{
  "kernel_size": 3,
  "nesterov": false,
  "orthogonalizer": "polar_express",
  "ema_decay": 0.995,
  "warmup_steps": 820
}
Rows from block 10, named by matrix and row number. Rows with one number belong to one channel. Each number is 128 + 32 x the weight over its row's rms, rounded and kept within 0 to 255. All counts start at 0. Numbers have three digits each. After the name is the row's rms in percent of the matrix's.
# p10: first pointwise conv (model.blocks.10.p1.0.weight, 256x256x1x1), inputs 172-255
# p20: second pointwise conv (model.blocks.10.p2.0.weight, 256x256x1x1, transposed), outputs 172-255
p10.70 099:118117095170117144087090144139104160069136110089132085149115136145144146111155120096101111123075178106111048148094165188128147066111101126152111087108140144165108154145111124120213144083161099120159104214187075163157161152091084123108149146165149188148
p20.70 089:135153181082123132160189120119129149139164060080152132107155197146090173183122086139168131142095129062156185075125117168143137145125121147188147098072114089149168153148076131142090053135147130130121107144134142132200174175163124088139144151138112104111
p10.71 102:194115134137143125187079099086116139185183119146103162221106079096138124134125103126166109138134135121131167183175139158089136136075163119138130183146143103150110150126134157108099140096151111174119167117149074161102139162172136105084195148039183118151
p20.71 095:107071085089204172188088127082162080187090099093158145104202181199136128169141190145135123127098156148115140101169111185098138141149139140044132107124111139130119112092113143103160116097060190093120080143121151129147104116131100111164139105158163140100
p10.72 094:111102255157134162145140160069138100117134157152116053172139162117084179114124164099127052130135124121118216182120077153127168126082152117142158196152050168067133065101105161085136118130123139077137133168129126094164101134134145201167148110155104117123
p20.72 121:132119130137066112056033120113130116146118179054213137122126088157148121105123145129146200134115158052101122132250147106119177090130123112133121127129089130163127169117106154132121090133128112149158153118103129089064215105060125107185088149138091118127
p10.73 101:123173126125126150078174136144106129182114171100104128089150096111133152124157131126144150197119079076118127181111103084081127094114104136097134161110164127096117050153196149144121119130096116151132114127131160140146151110129145118096106156172189108159
p20.73 085:134162122113141125131143190097135072188130115222144122104204111127098132224161147077102102148118129121100142091125137153151063149121128140105179192183093070232129130178150131133180090159129175102126164111148116122151101111164184128172128120155114195156
p10.74 092:131151125150168143086153145085178138105092075154163121137111101148115127071132087124139127192115141089103183101069128115096047102140076147107103101087137089096098036101120126141152117108107140118143132121139158167146119133122116107133092094106188134142
p20.74 090:175108168104111071112138060098092063152074196164217060153106098041185067169111133141157165177146172201126062054128111130137163139136162115136169115102086113083093087088097108068150116171175185165151168127104148106103122111110134099172142107171106113104
p10.75 096:107138109125124122129070100136141137142113166126114154120130131178142128120065091094111123116121041171144086106130136145100141153103117151148123150120172113156113119138143102136098135087096086168168133229173162136112123132109097098158165137136180118129
p20.75 100:099145092163064158136142150055143079151128180168120147129164105153121086199122101135142128167139119126221152095115134148142127111120096176165137128181165067184158119156074095134158161143159139098145122165166069095162081077093131061116078113195171123154
p10.76 102:138099122158082112077106093112192130121140150112121121080151233124092118172174102068073083148083125130129145152143071080148083088143138115131171127125081166140096143138063087099125111143119117117094103099128132146143121087147153098118127103096138156163
p20.76 117:113058116163107118111110140227132071126128100138123154107170137111182152107087087138106120097190157093171149161148141132091056150063174168155156147134153137116062122171143133165099133090106216160122114141143109177153091110159078023105112114129141119149
p10.77 097:130165135193164088125087103098140161115039141155100077141135128119100131138148094181118137109077079164166114160129095143086145096105093143079087197088138155216070135134118193161104098114119157121134073102145129094165132095089157156151169201161095111053
p20.77 091:126107104126184087138101080171131097170171148148219140078174145111153139138099072154158110084103124145187109157118138090131175120105130156117083148154181120131153146122128173178068107147097068104132076119131126188117096071109120129161101146155089105134
p10.78 098:118099206122154093076130099124080125143156100148142092095152172157118111119113094119119096151038166111120085139137153050100136119134073110139110140129193096085163150139158099132117131150113140136077099126117115124092125117079136185142165187149145156111
p20.78 087:188061094142157205098118169099159127081161136118129105156058137138186145136105130073109079089109106099141164121146109157098167143162196125098173059153147075069116160180122134134097201181100089122082163096125131053136127201048103128120081118179112100143
p10.79 098:135113094141129165172132158124134120135114156153089077082079138118133151200128094158141137078141163124149127139097092116147074194130150126061134135105117130147173151146106119146168126079124127094064155102166049138135119096117127195131051162159133107100
p20.79 104:138103080080133149235083152154165119120104068135068100128134160102106111152105092108128184160112140122176157174141085085174064146094112081115120098132159181121121162177165119175101142101183111110145142133158200076129061154143105137113219055119093138144
p10.80 109:155154164122158081104091140134166142087121132172088130115088130185133079084084073115143125140111154106123120179173085143172141139126104118165161191118111141087075109157101093149147114128142090169102114067106108125127134117143135186161212131150094048098
p20.80 087:168167151109161194162173141225110147175128122120161123173132127108054090044138134120148127115167146157129121088139079132179141142061151153144168151151164142084127112112172107190137147157143171069163123088107157119157152108087238143134104126140033200129
p10.81 097:128167177132115134118125122129150117191111153127132152110135166166119131076167111117194068168146098103135116198147102099134120056086147150138166166154187164185136131119134105082075106112102110101129150101103169095079115093105123119096138081122120140113
p20.81 101:152129159125140093127074126127136164111143159095151120100159199171149089139155110195124143137130173187146147086182119176123109055108095157125180150080161074177081103126126084144119160159130144153169082139187109118128136133050083148014111125112160171114
p10.82 095:167140128158053131196141087160126107100066128111162094153122126138153127079116110110141164128112166092113086109141129124141113138077166131100174142186147092126125073130130064212125115158152213163123146033116094060142117152135135164201123134145166126176
p20.82 092:156138124114153096073148081114144104065129105131069141203114110144120168117049143117159183112096134151130170106118129080110160161094153082162131112111058129104177110136115136136180136106145156122093093147124097190141141175091136134128112113141177095053
p10.83 093:140065126109105122073160066147107115160148116117085162111138125129114185102104122101112089115078092108089122154139104072144122146115113114130163107124122135159091128128163105166120112113113195052115148133082112084085079106167061168126092148082112070077
p20.83 103:140127120135113069103128093082090122114135158072167153139062148145118162196152056189171157093129090110193113222084081126090135108199109154113107152111088106128221146168136143145125174161111149097158113129125097113156109106162136112120148145099122068122
p10.84 088:132132190158073101097115163125163101129135081152172131131130167139091113096138164140125105125093132170122119192124173147095209147128094096109137147087068140150157152134068141118110138181206154135150115139151129128150131115144139126100081119146100176163
p20.84 109:133120108239211144066172078115152090158147150193089123101107148121101116125084145136081122129088150148101073178098079097118161144095127141157120085178126104118198115072127132082141122162123111108137081146110120092102075130152162106135132102189091095080
p10.85 103:157167080176154159087073153133092120159109122135118221130080107145201131117096101107133113144046155065109110078056119187106135099134120195075216165118114146154102149102094128140115132090090139156181058181124096111160131166110121116116087090189162132061
p20.85 100:162146115165149105079130117134102148096183182127105085097105091159108120139164036164104138114152110085125112127129067133066113131116155122140073094131151200132113122198202142140084136091122130120130200060126096100048146142148084183119090108106188133073
p10.86 102:095172072146150175139142091120186109148091109157101106102203129093145151153188104081181128155179139052149120089141174188095030131145126132097101132114103110080126150149122151114105181131109166118061138177127160112105130162149167126118139132132144079124
p20.86 103:123097077149123135155123153152117057125126074142118091158092144109094138085071088153195154068101132150107124113150140111063086094162166169057129077128117139132138179162136074169148164154156150096114127102156124163168125095113105136162140138083071135124
p10.87 092:134061063102183100102138134131102083116141070171144157195078135155145127093104146134135114083132177193129125080124149123093138194098132198096208146150153129138138084112099111103107166186150129093146120095198168089096119158176094113151132051090106126135
p20.87 089:208133143117127106139080085206141115111134085187152153156139157071113144176073132162135140083117170116175127107124120124069140140058135129125144154095081155125122174166164130111147085199126129125074154144146183120128115099132120163162201077137137124119
p10.88 101:099125083118107084073126095177115166144134110143083154123137090124163158131124122138100094124173167120131125139106134132132083084144160085116103115161089131108114127115180167183099166110105067149113078086122169077214110155116113154219081079150143122120
p20.88 099:168152130117187156097079113130128122136154089207130214061105009185129127149172123194168171160094153145134145090099091138095114168147096149161126103101097118172181096066145091109083119158105159123095093112094186092128136101098214094069136107107115098141
p10.89 099:169121138194149187109120122160121103093116087113118079154114183137151115121141148103154116060120138110153125094174143091140069148134108110096111166148119131110124134142151135123143110131227124094133090153141076104143097104138092139131148124110144192193
p20.89 110:161114115111164147117152128121135167124101141097145149081192084124124111121123129096127175135116144025105157147128104085133135108111159137134182151118115107088100113170123097134192119088096085152159100126080149137193152125150114099242131154141080172115
p10.90 091:067129150160201086118129166111061113154112133137132141131137180121167142218095130080151102082186142121183121132128104174111092185150109123100079136136150168103136151132134161110105093152149106113153137034136157138120149097122135120128124072154120108115
p20.90 099:103073127182120125090141097153117138112175141088149140141126148123161100105111106191116131111115121107067132093118160159113240095044073155174163098123222108119131118136137089146109136153106134129137120114131126131109209153143136082115102125142123176145
p10.91 095:091145164137109147118130110155164126167101101126086144133157136107114112176134131148150084100133140102215153131094141120110129101093140195157106092117103105121125128098142156212112178136128081093183148135140152097109115157077195097226065165149130130087
p20.91 094:152141137153136075138172134070111069134128082211163123155148222110062120160076150098169150133078132109134146145155161160100131146144182092140048190132069107153174147147167149122214124065136094169137122144098142171196140162207184180118174110158191093111
p10.92 103:125169107111127160112183094138115135138157135065099158123189115123102075116126092152159135167124171098151195135105105118138105181187202128142058107157175117190145124117109098057159130121120109158154121139174106205146102169118184119094060133184110076114
p20.92 093:113112121123153081115151131001129067138077074175115088111104155122130130075149108178088115141103134126150151171126119110130061104074094179210145153189196127103151164096145144166148160111107178154151129143159094123065182135108157132155123132155148104080
p10.93 104:128130137135121114102156113140125104112082130156056127101117143088160209087080128109097075157112122149145132134151103107218160084078113110101114155119121125161159152124126215077102155079111124167114213109133143138149080189147125135126175097140133067151
p20.93 099:107108130113103164130125100073149164108147181098099145160115201153094255125122083077110126152160165113166126118113143134194064168142128107154074126106105155151151198141141113162141083143212111127144160115132170150038083151152182120068141142130136127134
p10.94 106:115086109186205078183123123146072143146107132143110124188120146113113142156080181166090166127136154146153125105085122174141133132215200092072163099116134163149114149142169189090136087148130125141164110153119120152142107125120159144100181095179125142132
p20.94 107:109144121123124159107187067145171147147097146114175185134103130132172090105120145118112089174110121145158119116094104145137121129084070140111129115087184137179167158128108160104089141142135127177098000130116061133154193074113146154143198150127061137067
p10.95 105:100107094117091099139094107094152038099084089148110110166111100119082080108137169162092096150109119161128147129165078075154124087146106141131102125129146149141113083131098143130171127132151171106093151124151186099106112137162143140074113104098118121114
p20.95 099:109143147159221174178122091070109140103102102114158140148124083092040249122158058167097110106145134127134175142132160110157128123088117178198189102134101082151113123180131095087170114146136095154098126156141168174132098087147137131122181147086100108166
p10.96 101:082107145115206095184034095156159120107062088138105119113094159186177110111132100131137087081111133096073102167139141182085120131172159130104186208130151094140135112084126093140106208116129101134122096167096174097122135152102149121122116199126152112107
p20.96 109:086141140134119120176089073132147145087151085136188145144133101140131100150134180129132127137074105111149135146141119096124115202122087149149141101170104184152145139129108115108156147128068159121158150147095121124106152122179126103183098169140097160154
p10.97 097:164151072073129118116125143110150165183150125094092070113117147134120109100101176062137092108177101086107154151118164104132143129165086092087121126152164080138072107165106163147109114204164160146145081138139092206122121127183140119129113056140151087164
p20.97 091:097094091127097129104125144128113130127130147187144110111159109055133143170121167122073000165118125125203133133105175123180109183080117119098088125149157057129124157123140186172108148174217122125157136102109141108139171141061151117146136167184148114095
p10.98 110:115139106107108136117126118136093112158143105115141135162144139127132098141065173116139126107141122175165175154181061143130096115164096154132134092152126098114120132114165065195135127123162137129090103062169210126101132137165120180178153148162229104104
p20.98 099:163150149132175133087081149163104141130145075095161115174142120033105198071102082098102122142102126173119164145141105141101166099143082171119088106078132068137171123089042154083123133129138115139098130099100113193138150149171108107149136133142163109093
p10.99 105:135086125142117104096146141108115167147149131107214176153153122103143140146118158131094096113131074108116152145097171148112073116157110089121101136069105137103138195145138114113143167122162184046108149109166139135160132060094121108149081097111163149127
p20.99 093:017119097136130125116123148121100121166077158126089125243104132125081133147143126170070164172108143122104229154155152136096158127092147123150123146115114120147090102123100186186111113111112119176095065105165126132171233190145159121091106143116112132061
p10.100 103:176083097147082084119085117096116099093142137098191118162064119154170092119133118169125111155126150168151111090135204096107124117104156154124147088157149117145145054121126112088127122169101160054092158134165130057135144133132143137152169100138104152111
p20.100 096:134154113120158060190074183093155138107150150107170102182139176173112105107170173124162131109104089137104060082108119137173091127162162106141144222143084083173180141122146110061166089108162191138126085151095070114134126151079122148127106110125100093114
p10.101 100:135140096164145098104132100105114159108098058108095131119153148154142132160179169111170085098070111076127184182171102093112117133179095129138142164148089140087129096162084117076169095104171140151197132107070100063097203141130140088109048170139126163098
p20.101 095:129139140129096179150168114129071133125169129115129149119155063102102088155077137118100038139083112093075145055104140145129159139067114117148195125135110121148164046045115197113085076127164141205150064130135206172108109140068170099110135128159118123088
p10.102 103:093147112159131096152139115144163147133141080119123095109145078113174167115143109061116115143094130111157160135117077085131118115117140121091150180116124101155129175159141168125163146090104163151127129176145130084130128203100164090114120079111081094162
p20.102 095:080140072142109206142182091143146103097058143151112148153092193117143173103154127065115118145138127119063126120162156190140193133115163162183113052156135081154137143096126174189145077149158092130128153179151140037098144110193143101127131161118106200130
p10.103 097:120164095161146078150106088170144157108128147177084143162079101114111094152187157103148056163108101119181165113190146131076154105125114205072099125091126174087129088146120095099149144074183097114201116127127175106083182088099118115165152123113117110148
p20.103 091:128168133086130155149111095117075086134126128154143151131127059040129145112096132138129101075144166105091125154151144132133160075130105133094169136123150121139137149092171178149161107135133105150133142105177109168145179144096154078106130129139159129138
p10.104 100:153143113158090106141070118171113064131095133153096109096048128112146122146126080173136110146162123098169187129126116108089098061121088135079133037066098188110147077116155106131122100087112100201147151207095129168075124162101131122081139160088100108117
p20.104 090:080156141066148073130088140093118146142164173121090164125148183148161165175152129079158124045180176118132155112161223136177210071189060178165182106143119181121094148142079126101155185134117141148067147128126115189123123090129114149126149157111158113212
p10.105 107:172116081152095188088163155134122130115135109139093101156125074105101134153118125109207131121068129172138078089125078120073175102068091082092214142151129177101069146112116141153097153186135080087095107108141159109120114151126118098112183124082138142123
p20.105 120:128089170126120131170087117081149115129149155141130151135165122130134143089090075093169066136122099155110117135150127157143143112124109163102145158128095136149159061122145107172117176117125140084152161126125110094091114159155119127174145149072128135186
p10.106 095:179122182114123151107115102161134106126159102145116113118066086136175146141143146119137136107150140160155161193151156077179179126116126115109106086152136170110106090099153125197149188120132165142094122179116165113118097094133098148151111115097113136096
p20.106 110:112169063208071122113115172148128107118144103151080134111129137115144151115125106145092151074170098136096070155125084126099161134117189105125120096201096108139196096108152092044101116125146123120074110076137139129139110180168119057132075071140123145120
p10.107 108:146134146136135057147125095135096100186152123095093178126136131114112083097107133138087213089115206123116076174164093114148103088167132107097168178126089073150116124053085179129145075209117087120125147137126131141085131150154165128159160113147146111096
p20.107 091:118135133128110124106142185092129141118131163098090139140155200110127132091164100103160096111159117115187177121109109150161118124121133188145111180101140077153146200116132114150128162108149135176151126145127163145111075154094048122106163097154128156180
p10.108 097:121113161136165127134118126177158145093126119115084102099134126088104136194118133165159130137082145181206144104086175094143165138108136123137148080180142127155156056137123128091150170143111137079157092103068144101168122130171033098115101105119105124139
p20.108 098:093114138144151088087095085196113149156113081124172038111073093158144106150168150120107111224179128137144113131088035120155115145192185113124137098132120168195168122086129125148152124113117152099127089141092138158095121110162140171132121133104163055065
p10.109 101:134117152108117144151126111089136132133116153099168103116142182133131141177181146124144118142195151132199124136150138110131085141129084137090174116154088154108175189077164130234117150166106177144120072150098172104139124076091146103151119108165154129143
p20.109 089:111131093249153125138083139071085070149144031165164087140146126137198130107098111108146138139093150090091139120138146120109127078103148178126112122125100091118151088096106138067074183077144132095135127146108071166101114131154132115115108113151161118097
p10.110 095:158096187120112161075123167130127129096123138072144151124105149125108143117164204180133125142092088192091124205126165197113166155101208111118142109156125148150114129100159140143119105118131124113149104149034134186145102125128119066134106138068114080148
p20.110 108:193087154204178144158131125089164093128171153123094118149115109157089115143131148132055123109168150155189155172154138037151154157125095121186167076181066142135237106087118114117147148142030057108204165174149129158112124175093124146165089101169150086137
p10.111 101:071155117124122105132143150095117161108170077159015140165130136065131178071139110166159115134096118109128170112105088114175136091176098129118134169078112094167106133122160101129139144121098101140130129110130172105087104128152090147104093160097122180123
p20.111 094:124094128088094093077084128151147098156143150153076132197108118000176057144115095090176186118110119139048092158125092108120111128081138081115143077145065130110170159169110159130132122135106151106140163117113164174139181128147120079084134092089059138140
p10.112 104:193175180098187087151126146143094127164088126177100151167162108098120071121135185147110160099103149098108144091110119131167140101107123100164079122120074114162095174146091137132113167123160102194138133119120164127127111172126128202105146122117085100129
p20.112 110:137085161122152142093142119124127163125087097103162134106107166136143127104109138095061156127137136166144045143102174088173072188125111179100056110132081177084112139138190102095127101108133116131155147104126139089097130062116098129133172100139175104073
p10.113 099:158114165106158114157142155115114064091088139123150121129122178099122123163100141145164123108124104124124065168138144103158151066129123114135154116136100176093139143127152138189133069120132074175134145040128137135096149183108129136181168113205155113124
p20.113 099:131207091171121169123162117154114111190133117131131144049154164173206183141132135104110101166128155139151164140084121110183180196192102119129117107132118120102135083161103124119122180123129073172088118104125142128145127104194081088156111166191123087141
p10.114 093:144130130089083112100104100089138139201129140183125160134096100143189157095113103153118094085146143084096128163170148131161160139094121154119137087126122155111167171125140073167089219136144151170136155095110141139126096126104157160100154112152165155132
p20.114 099:135134093122139123091167054088152157131132065105118173118198098121103202098131078182092181095137115158090084098182138143170124162135170154093172136126104093119121172152121062085139108125158131197197181177127109089133158134048149117188131156154109162148
p10.115 114:100156133212177101177113125176138130177073143174097137097112159157133148191132059081148192103198168094068075110144124165136155183169181110167181173128138117103092115138148074097071125101120182116104083199101069143130110167146142145179165121148114122131
p20.115 118:074167134072099169124105068149105159101112147103095131105145135083145126129182089135100115136102114132130140140127145124080168148110081064097123123152113142128118120137172071136080149135141155142107128118101114103137105109168176141152043143098125155127
p10.116 095:160138154153106166085146103122131058052124098108169157119095132109125094171140126107115123090104077110214161214190147071091138130158133154102178162163123101116090126131093148153154069186140145158143098156121092166139125104094154094148148136109123156161
p20.116 093:117125090170117114061080176208211084155175095120100144103161215172142097170127130096069064155172124116166092131141155166132152126114117117114112230172141111122134207123126169129152120133094166164079094107128166118115155138119143107119126152120181153170
p10.117 106:095094133137122116135135132190089078160140123118095110083175098105154148131118108097140141135103142105122160080128190106112129124102146060151158089124105189142155083125066089117141151119097086100149149101073141137110122140122069157080132084151106161115
p20.117 097:136138134153133178127072107129139148102092069138121082069101147191122112175117092082190133068112119150159159126150150110047120083116152185111082118152149152189120078104054127183145189156080149107136099105104143117170116103000119152094166099098122168162
p10.118 095:123130164145086172120158119159170075195116146139095134160143134045118057132086090122158096141133110173161160149176161118139162145167112065124150162138125091174076173089051145117170182142105168187145117115076148116132114134102154098107159124091110156124
p20.118 090:158122124149059095158169111114179122122083099049131105176113182069098169153109134109110123126115097160155164139135106115143111116137176123142140204155117200133103083146115190156113091125138154104078162177092127132152080136179241067143144146121025166119
p10.119 093:162124148186148188129120065117099146052124147122121085117092150142117132157154164140198180160112127102126115098100191126081131149114117112154116129165118098180101153125137122121104071148145172151156104101151130124090066117130138108142187169104141122071
p20.119 089:179128136162086172110083172123155119133084188113110144134122154135142087116126131150139168166105130107101180203121134142081164042138020102129171152126091100116091157151120089177092123162187189135110157123201132138160134130165179144094114097176187208137
p10.120 102:092114126113124139104117098134130139120118114144134109166110127092128141121143130104093140155089159153171116106143166158151134124137107137124106119151162153089134147090149100193108151084104133102119128103118093128106190161121113093115146104101147155112
p20.120 102:061047116108148145076085103138143094093167118143129137108158140092146151118113086163146131140125120148161139129136125142072093141095150162102162111149143172136151098144105132147141107129131128140115109213160110130129074111141159200137102097135170137128
p10.121 105:107138129129197133188097094113092119084118147150122096115159174128091113117176109118116097077134173185102145148111172088110126153128170147125112077122101121075125130043095117112223119087071103112091143106178107120098105115151177066125114138082071094132
p20.121 096:162087125086150154104153125160151156108153125123138138117115199188160169139066190043161131119159107128040146100080120118131077145154180112105091154132100179091160165150079114105137053117082095143138098089157150151133086159108086225079071115150109094093
p10.122 100:168112107138116180112101092119167114139099159139133079169122117153098110102187128158100181135116117119131098155143096113099151158096101059094129112137130181095178093122113103120098121129055202092105086097150172129116079110116127162091146199058125070147
p20.122 100:109133089118122090108143112083077087069125139107133085139107153092121083167102184171131139125097127139157095120141124125104129124163133137070157116103157043112118160094099134109135188116124141069159147103139064178157152133155150162165078162103172182121
p10.123 106:065126136156134142149087061053119113116121143094088102182126105119099167130097136135163153119064162133130089078124061227127121122143120151126182152116102103155164159132113179135107094121096135115147084090148141147110144120069161150089156145160118119133
p20.123 097:156097155118148172104096140146131147167104091162156096144137048130118119144071062070093122116167117146139111131124114115067141072098117151094145118109091062088176158171144181089162069128122112120120119114082225110153184113189133157113121122169083113135
p10.124 098:105153163111097105126108165082126133117120175115199155127094149138133084128121075145110155123141103101132115148147109089129152115133065142067119132135097113143095161127169109092136118114202051149138138128038134112101086057157105123131150140071169084154
p20.124 103:091170072168145037102199120145117136149198145167151100066146160105158111134122132132137231163106074103072135214180115109111087140170156115116111115102139096165095168138106111106118146113172150111145143168116110153109159075132136088146114148134179149134
p10.125 098:110073113135137156107119104097085144166155128193194151165072128108139115089116152114085068117162130124127180097124159150146116151133104125193110098151123082075222143116148070137110126128117153097173124118142099128074168098067146122115135089127091147127
p20.125 098:066084178136105116106109126087108167126149143132148088161074122122134105176103115175133138102116126130118178140147120173029157144073107113161119128148088117135117154144139176120078118070114097094154114091155095112192159074116104190145076177154187162107
p10.126 096:159093172107127112128120163102144163084161124106136060161105171128138079098124133094129080130019145078129171164149108146113139106135124131155139175102091160113118061151177115147124109134076123127109115168140139118100041103112129099120133080197094111132
p20.126 123:138122117119142176116135148097118132112124116095141095098131140108101130070105115121148160156091179061153171205088124068145204137150160098166087145108128093050180115135169130135168108158122141139136120119096180164101116101106111145207151104158134121155
p10.127 101:125161161133116169127047159097200149113182132125177114135042141151120126109166131171144161075120106122118157187133164091083081141181087180118150184114128108167152107084082139115161063118162135081112115090130204089130142142184102145098128096147116122095
p20.127 098:122140136173131119147127170135077154136132106133083087169118170154085129154145104081162096131136154132140050121101113121163088090160093121124072144122146151152127106146078103119091186097091134162149095059139115141178171143101185104093146140168124151132
p10.128 093:131100108178088098126109065119139153182132098129111172129104095124149236114127127133113065140113096105111106092153190074160126160204066171064131144140141175128091139118142156145130091098139159134127198104112163144148164137134073091184121113127147138098
p20.128 097:146093145158165127157094138121166162172141139091060075121139090121166041227134160113153173110072119087140134141160089086124129092033085124185103139115097058155156096110129123128114171116108097052161130150074036163124092144068216124151121068159182137105
p10.129 109:099140106088134128091162133120187146060117155169126103095137120211164174114110082161124102165174136115111136109162094107106119144137118119099148126139106135118073195142094094067066129137147096105144187098125216120120129126130166148144159131092157161128
p20.129 102:178140174130109163180097111129111102126131135140128119053144065180071072090134212143120150113172118143061089131108135165155119156088129113093100122152101131149097099122202125135133135147078099137105101065094084143108082152153096075148112112098067114144
p10.130 100:105108137123171109128115091126163112115157181112125149075118084130109118225135154117160195149132106153140157079112149068135089148104074153152131138154127097086165078168140110122048126156123151147083154127134140108085147171129173124175064147145122115123
p20.130 098:114104119110164114110147138067070085074142096123154159120165125110093114137175079086113033123070092084116080100121104157132169162144078157125109117124096125115133130054113094143116110128143172164149113151184104125109109130153091144164134107130095173089
p10.131 096:117166144139133096136130136129145155165081071100135112178077161151152129140100123187116184178114080167095077147127126154112132106108129133152137092105094146168158126101135090097139097168107104184136155145176186057160152115143081108148104079135174110103
p20.131 104:186129133203123147086101130078126134095096045062202141145116176148079156099184095115149126163102117135147151076114101096098151125112087116142164122106174159110161056080130078135129114136140195104136113083167100126137106118124068075098168080134010151141
p10.132 112:100165128102085124128101099137148099139116102112103184138105109173103079144079130121144065122121147137107124103147158114112171099151112118089143103117138156135062108077132140070183175089129167148136176122172163097125189170176139108173082135100076095158
p20.132 098:131113130100129142171049148136143117102104149135135135156092232188126057201110168083178061150185135139103068124148096072143134158121125099151158114157051087092092085222214040139133095156079185111096116128120110118181195149143129138175129124121096135186
p10.133 096:163131098140117150141118138114133098109102108132140108132161105100097119096222147170114143102151058125069134100144140158084138125116057115185177134124175129150097095092146109137128121100067160090089105207106102079098169117174156147095189126141113129126
p20.133 107:195097054177112149083120104160106131213126139192125134095087131146140118105143082065147135101160189149069103142115147092092104137109107131112137161136174164107120090099110123190111142172126162165104147140106139105134184168176120151130121142111159094188
p10.134 099:106134148159141103169118171081158130128098198122096148147129095161115107089141158144099146204140081222095123156167144116187100100154130152090142161157101118127177143111133086124154134138112113143097105099158156211091118071086098103157171100093169150163
p20.134 097:121164114131130154131044128112136132115171182173152121209102111080085043133106140100168095121141121119112056075170141137119134113162088112138130104136166099067140132108072158092095124125087152044091113170170150064111086112165162149138109207128047118184
p10.135 096:114101109159208122058147127097132140101132119124137110139100101109174124100178097151136128180104079069156009114107147115133132124151117145102124105142132175125168119180176126056096126128072118097114110087163149172142104120105128116149131177096160103197
p20.135 094:080126156170069095101042146056092078197124170118188077127161088059180190148141162074144130133121160120156139134127169115154072159206104131156154179147097086075100117125071064112127140141104181166139125081091104118134103106112165103122109156065081141139
p10.136 091:169103155167089075142116149110140102077199179089086064165106084141135163187136120150111142110079114157114126154103138092114210115128109087109091152132080182150175142148135189128103176131109161092139118118164121133081096099120113152127192155124159143218
p20.136 100:094139124135123108189169135159074115138119173183147091069142176082087130179179117140231078180121142128125159122163140107099101102172103152157110141116083058168206125125019155099133161145146136129133128206096132165077143083128093166162150057120081099128
p10.137 096:080116119146160136103090087114122134109142107120157113239133183127100110146152120106108121097008072085171137165095122160114130100143112111118134141135102101115128112122148076103123171119138127132097138093109113129136093124132141136177123084192158171164
p20.137 105:138048126165121134129129057097137104137171148155121166147124144108107125148138116131141131177123113089118126120101117085121148182139102108102106147164095103100067111116122127140167157117074101144101174108130128129094090105100114149079113092160127118130
p10.138 097:066138158086109179099157175105161082153085164124107143143137141068110102114160198112176170153123153150140110210149117108173101077136096095155139109174114093163116128150120137087131127157141141115142175102119143142099215099124078109129156172146093108143
p20.138 102:129108105107104155200037045118145118125146125138125083057133201113098115085120117143116151120093131092116110132127100137099059108091080108102127072161086185068164121119083125122121129101123120098117139146151104185135138122074027106145139122113151157136
p10.139 103:134112196162112138153095096128173168113124161109149090135135169120126175067100082150107130132119201111138134140124086105137174168159140207154161108121109135158135075093060077141117077086141147113133123082091116092105109093137108109127158132077172103160
p20.139 084:133128125140146147240129169034138134115193156152146099138126096138174107112150148127138171204129162104123152136099084150102125149148112112109179151131061111192074147125200152100142146132097174092128185072152140127096090161129101156118053160087147151140
p10.140 100:101090113129114160156168042092136117067158146107116112152183144125209069078157138153122144115124123081127096074114134162084142202160088093068155149127118086086192152146156182099127139112128086095166123131122122111144128145148155119131080138104147183140
p20.140 107:123112091172134143184150149165074175103120154129095157138129167128153159111146154111180069166137153157088102121149180150126164069162097155097158157093135176096034180153232145135120120134236134152153194187133112193136135102123121061139103107030134123151
p10.141 097:093174194177146112151122170105151184153120115128086133172121190158105106136167118123096129101129173096119127157115132104092135117169106084132179169137123173176121053065159109071152160105152078115118168139107165132122124085182140126077109130111132110089
p20.141 104:135122124101163135100122119104146109132162123167144115171115065159014146119071127075151154104142222031135097179178135118133150151103210072108147154152105123087129119187157146198123116068111158144122116196116134186168160072103115110104117098144145056134
p10.142 096:099119148078141123145099061082137146074111111081143159131132065150176157134152176102136104043073205153205170127160135122129177130130187158069150088180174176134141125135138134135149189102142182195194168102106111119136103095114195090116100124151123112147
p20.142 102:154153134154122102078122162178152140106143135164095159064150165117142118160110218118125132123102110130184182150118200126177085133186102051094174153131125176097103092102085063125134123167108099134152156124168127098068107159105136107109170149162136103128
p10.143 111:121084110153142077046109121112124125173149172122111188098131104139200150168108113138106094077132130177163113122137091125112153136073153126138132148148069151121103130105096149109111149167184158157151110137140104091075137123087203113148134154112100206112
p20.143 100:087176096106101122149147176086111126190070129102109121117150165041101124147131122052104117170159123148187149116088138108144186161080154168161124114134129047145121137146181131135145193208218109085156104089070088092108137091093073160146199154135190110125
p10.144 099:096149137122129100162095152079143194125132103106173154120128132100147172120109093145136163168157151108154115119076164148128173160151078129139125139102158175189196150177093134102169094115055134161122145151118130124129175072114088116152181084104131090091
p20.144 088:135139143066128120123065128104115122082068128159108067121106153105204140149129146222034104122178149142136168118135104129115174105114190160102132153074127108100133075095126119098090052144151090107138197125164114118116092103168083133107151099091167108054
p10.145 101:107122131153104104121065118081166131214162160157129149151200120118150126042183131069114150087087189092139120140112173092104082115123135100119161119073117149138058080171128085147102117145110145111132107120127187105096118157139121100081129170173133061100
p20.145 100:112085169158148131145118116194188145177055157137171181111142191126118150111111121125170136102158121126147170097086147176146188141138175131137164078143157119183127101187132119142162147077155093124106109098124072169102084159156165151095067107120097150147
p10.146 101:140086194179075112148160116143109098170163144123174142139125117100138071135154080148106169118133082146162210130133117064135089113102109116101190142148116104147117113133194116104087147168127100174124117115098138167101100130134071108155153142143111083085
p20.146 095:129093078120094105107071191189075127130124110163086160065148088065149177097106095164059124171105126103147060148163168144255142107119152121083117194155126177131144160132141128113207232174157118131139164141109166147145099123036121153094144166127153155118